A small multi-label image tagger, trained from scratch.
Model: norm layernorm, activation swiglu.
Training: soap at rate 0.0029, 9700 steps, batches of 128.
Rows from block 3, named by matrix and row number. Each number is 128 + 24 x the weight over the matrix's rms, rounded and kept within 0 to 255. All counts start at 0. Numbers have three digits each.
# pw1: token mixer expand (model.blocks.3.mixer.pw1.weight, 256x128), inputs 0-63
pw1.8:129127142093126131162133141122147132146155072142129128135116122128173136146125129170127122201080216127188139151130198119128129091128120170160130128079131149130246123127097128121082127068127131
pw1.9:131156138129180122120147095135251119137128127129151135128130226118121125104126131128129116098083130127139137132128146129131120141126136140102132129103127130128113129126103122137140130161131079
pw1.10:121123115124131149100159110063070070130119126151123121126154138147143077143222189131129124118128129130116137132122149098119139110127120116120131132131127128124128051153131060148172160098123133
pw1.11:127130129124128123130128149122125133126136127129126124127128128127130130126109128127133128131124130128128130123128127125124111128154140131128127123129128133125122129128126136127122128111134127
pw1.12:150082117124153037111124143255123163129127146138121118125122142117125170128122135161124051125123210123097135102143127141130126129128129083161128255073124131158128136127122129128126094144117107
pw1.13:128119125128122140155118127122137103167149125130128120129130128151128129128135096156133153124125131128131070090128129128141165128133122119128128135123128123130060112214128104124179128127122129
pw1.14:151165103134031082127139129156141140111121125150124123126158125136138071114130104122130124132127129163138140131129127141111138130161127111128097137029124131103125131143128112118120123125124098
pw1.15:127129128119127098128133125105124130131128128128128141127128120133120125128160129127123124130081127129125120127128125128128119121141128196128130147136125125128123122116133130128139127129123127
pw1.16:126126133129111128139115110131143129185147135127155029121105129204127129125124128097120160140077136133128160140132207122113113129151160132128103129145140114183064157162095137214128179111120131
pw1.17:125144124117126120186131129117134127137132127090135092128128117121122154175129099091128126160129132123128128136128112134128101136165109176129127103079142142146116128130117168090143135101104142
pw1.18:130096105103081126154176144063114132129138141118128140128134145120153180128128128130129128144120171119134128145127111118129114219131129164136130115106131133128109137102134128103125133124128129
pw1.19:128106090186117129131129122125128112164145123127125108125129097143151059123117118130127129130143128132128133047131097170131122139138000142127104070064113000124128138114123126129132118130121129
pw1.20:153138118126116130142128127083035146133126135129134178132165092140129146120171089144134129121114097111128132161110155128128112122120127127144128125120138128134113144128127125126130127148182128
pw1.21:135117112127118128107129121105129125141128130128130128118131179131125132138171127125129129121113082130134145133129107078120126128131135119126131128128089170130132129130127129127130129133128126
pw1.22:139135117255094079127101125126111126136122129123039124142128130123128133129089133105144123129104125162133138113137106156128128143087125092143133121096117128139130151144130101124154115129139127
pw1.23:253153136252126126105117136105124150145093128219148127180133101129122161123218123132129132114035129133127124106122124121163105109190088136127144136125116121121144133088170138131124125218152039
pw1.24:150132132129125125140124138148113111166131134113184131134126119145128131124180127127141128128130177140127141126152128124127128128139124090130156119116160129128136138129209105131099138126136139
pw1.25:131128128123118147154139118140129124151093128121129139119131130125129164108125122156105131141142102124123126132135130137129130144128038154124154109120133107132132142127128149148114119131099199
pw1.26:127116118085138064064057109128114136125128122107113128136137157128121137140114102107090127129103000136129104128111152109118128134113150129136148126128128127126128131161151130130180122131135138
pw1.27:128129126129128128128128128126129125126128128126129129128129126128105128132128126128128128128100128130137149129130127131128134131129125126128128125122128123115128128128128125127122131128129128
pw1.28:122125116130128130114132106128125098135124119112125128127131147140146127129139127132141137097128130126125128144128128115128127128135127092127133177128124132131136138130129126115128128127129125
pw1.29:128120134212131129038141136120128130129123116125129127093154155175059128131134255128127129125127127128108133151126193138129121127146116128128127122125138129122126121130186126125128154157158137
pw1.30:147157080083102135136115121123124121135135205114062128127129138120128102129129128130118135147126134104114131158121171139154074124133181138155128105126123128126020120125102128125104138128128135
pw1.31:136113131127122122139193129130121111188140109120128126091120082120132135142131092089042155121174129136128168129119113142133124131130122153129116128154132143128122112138127085150152128126141112
pw1.32:016114129125128130131129130124132133128129154134128126148128133139113126126129095125128127128133150126124128127129075118016117125127255134126127230135119118118126127126128125145124120129142115
pw1.33:120125126128127128123137131118132122132129127128127126189135127138130126118125097207160131128114128126156133127117128129122123126130143126145182124127128103145128125124132126151136102112149131
pw1.34:010107125142134112129105114120133123130125129000136130128120124129116033101122123103124106146118112125108175135122197112112128124027144148124127136104119137125148160138139128094130076082046144
pw1.35:127127125128128127128126130114133129128126112128129128130127130127133127080126132128122127136130127129114130128130137112127128136128129128130128127127131127130127128120127132117126124123123136
pw1.36:130133128126126122126124129128128130141135122142134126128130125128148131126129125123120128128131145127112128133125101128121131129128119124131110130126128119134155133132131130128128127134130127
pw1.37:116075146124128161148126121126129129114127161137138148122136090149141092134123131128142182093127129130106126136156153124132101129140168077128087125132130146122116101124170140129131128128157126
pw1.38:142142108127129124140116134135132111110125112094122134131132130132132133132132110125127107118133064192113124126043146126123082144099129124127145123108120119125131121176128127141198186105129128
pw1.39:142124126063131146125130129081096130137128143132114130154130050063105129100131135187139150129146141126120128130126125107088096101097179184205128091144128125139178142217130175123123149048128078
pw1.40:129130152163128128124193021148162129107120093127128252136131127146122173144205167130128123140182128129130166152153126127136119125128127124129125122125130141143152109129126137099140117124136126
pw1.41:129061121139135122113128128171127162080128126128130104128137100027137093126255138160138083136184123131140121120151181140129130112157111145215114128110119176126087119118150033141101106133137128
pw1.42:255139029166114065121129055083113252190152132165117096133233166123230118117138084131098146065102076128140140118128240129132128140128128127143115129064125150117110218139125063126131105135122126
pw1.43:131128127147127131123122125069132154121128128116120096121131149255130127129136128128135119130119122128125123138056125117126099135130139129128136118149121127129086164110138104116137127125128119
pw1.244:087127000126129137127125126088123155124077134106129129118092114131116137154131134130071126170134122132107126110140129097120128132143135164121094148147126122128119144112124107133130128123119128
pw1.245:130129126141128122129130133147136134123141108098079123083175088112147133134168155146108123151163127131132138126138136110120156075126128129195130128128115078128127123113130133131059128155175127
pw1.246:135054127240128193138132099122114119130239125047155120110102118170129115129122135116194101132128132148120153131128115130143132128132050184136092107116129139127124098114127125123113160123129132
pw1.247:126112107126126127165144128159109136149134129121122137159127049129134255128131148105143129105056143209129123131139112125132125129119137113124125086065111154133132140129111134144195128148128126
pw1.248:128077127128126076130128125189144093171169127132131126129122183105101140072127034135126129129129134132145124129100130160086122130127129034124137087144101125111131137150123085076129129129117119
pw1.249:118133128125129127130126136123126087128129128125101125070119151125114126161129128128129128128129128132128127126145129128127128151128133128134119117131128131123141142142128136127153132147000132
pw1.250:130128126125104130127129171133142130130144117100142158132105148130130186153118140128126132134030120073083133158139173166139139133180000137129153130140105170131130101141216125127124129254122128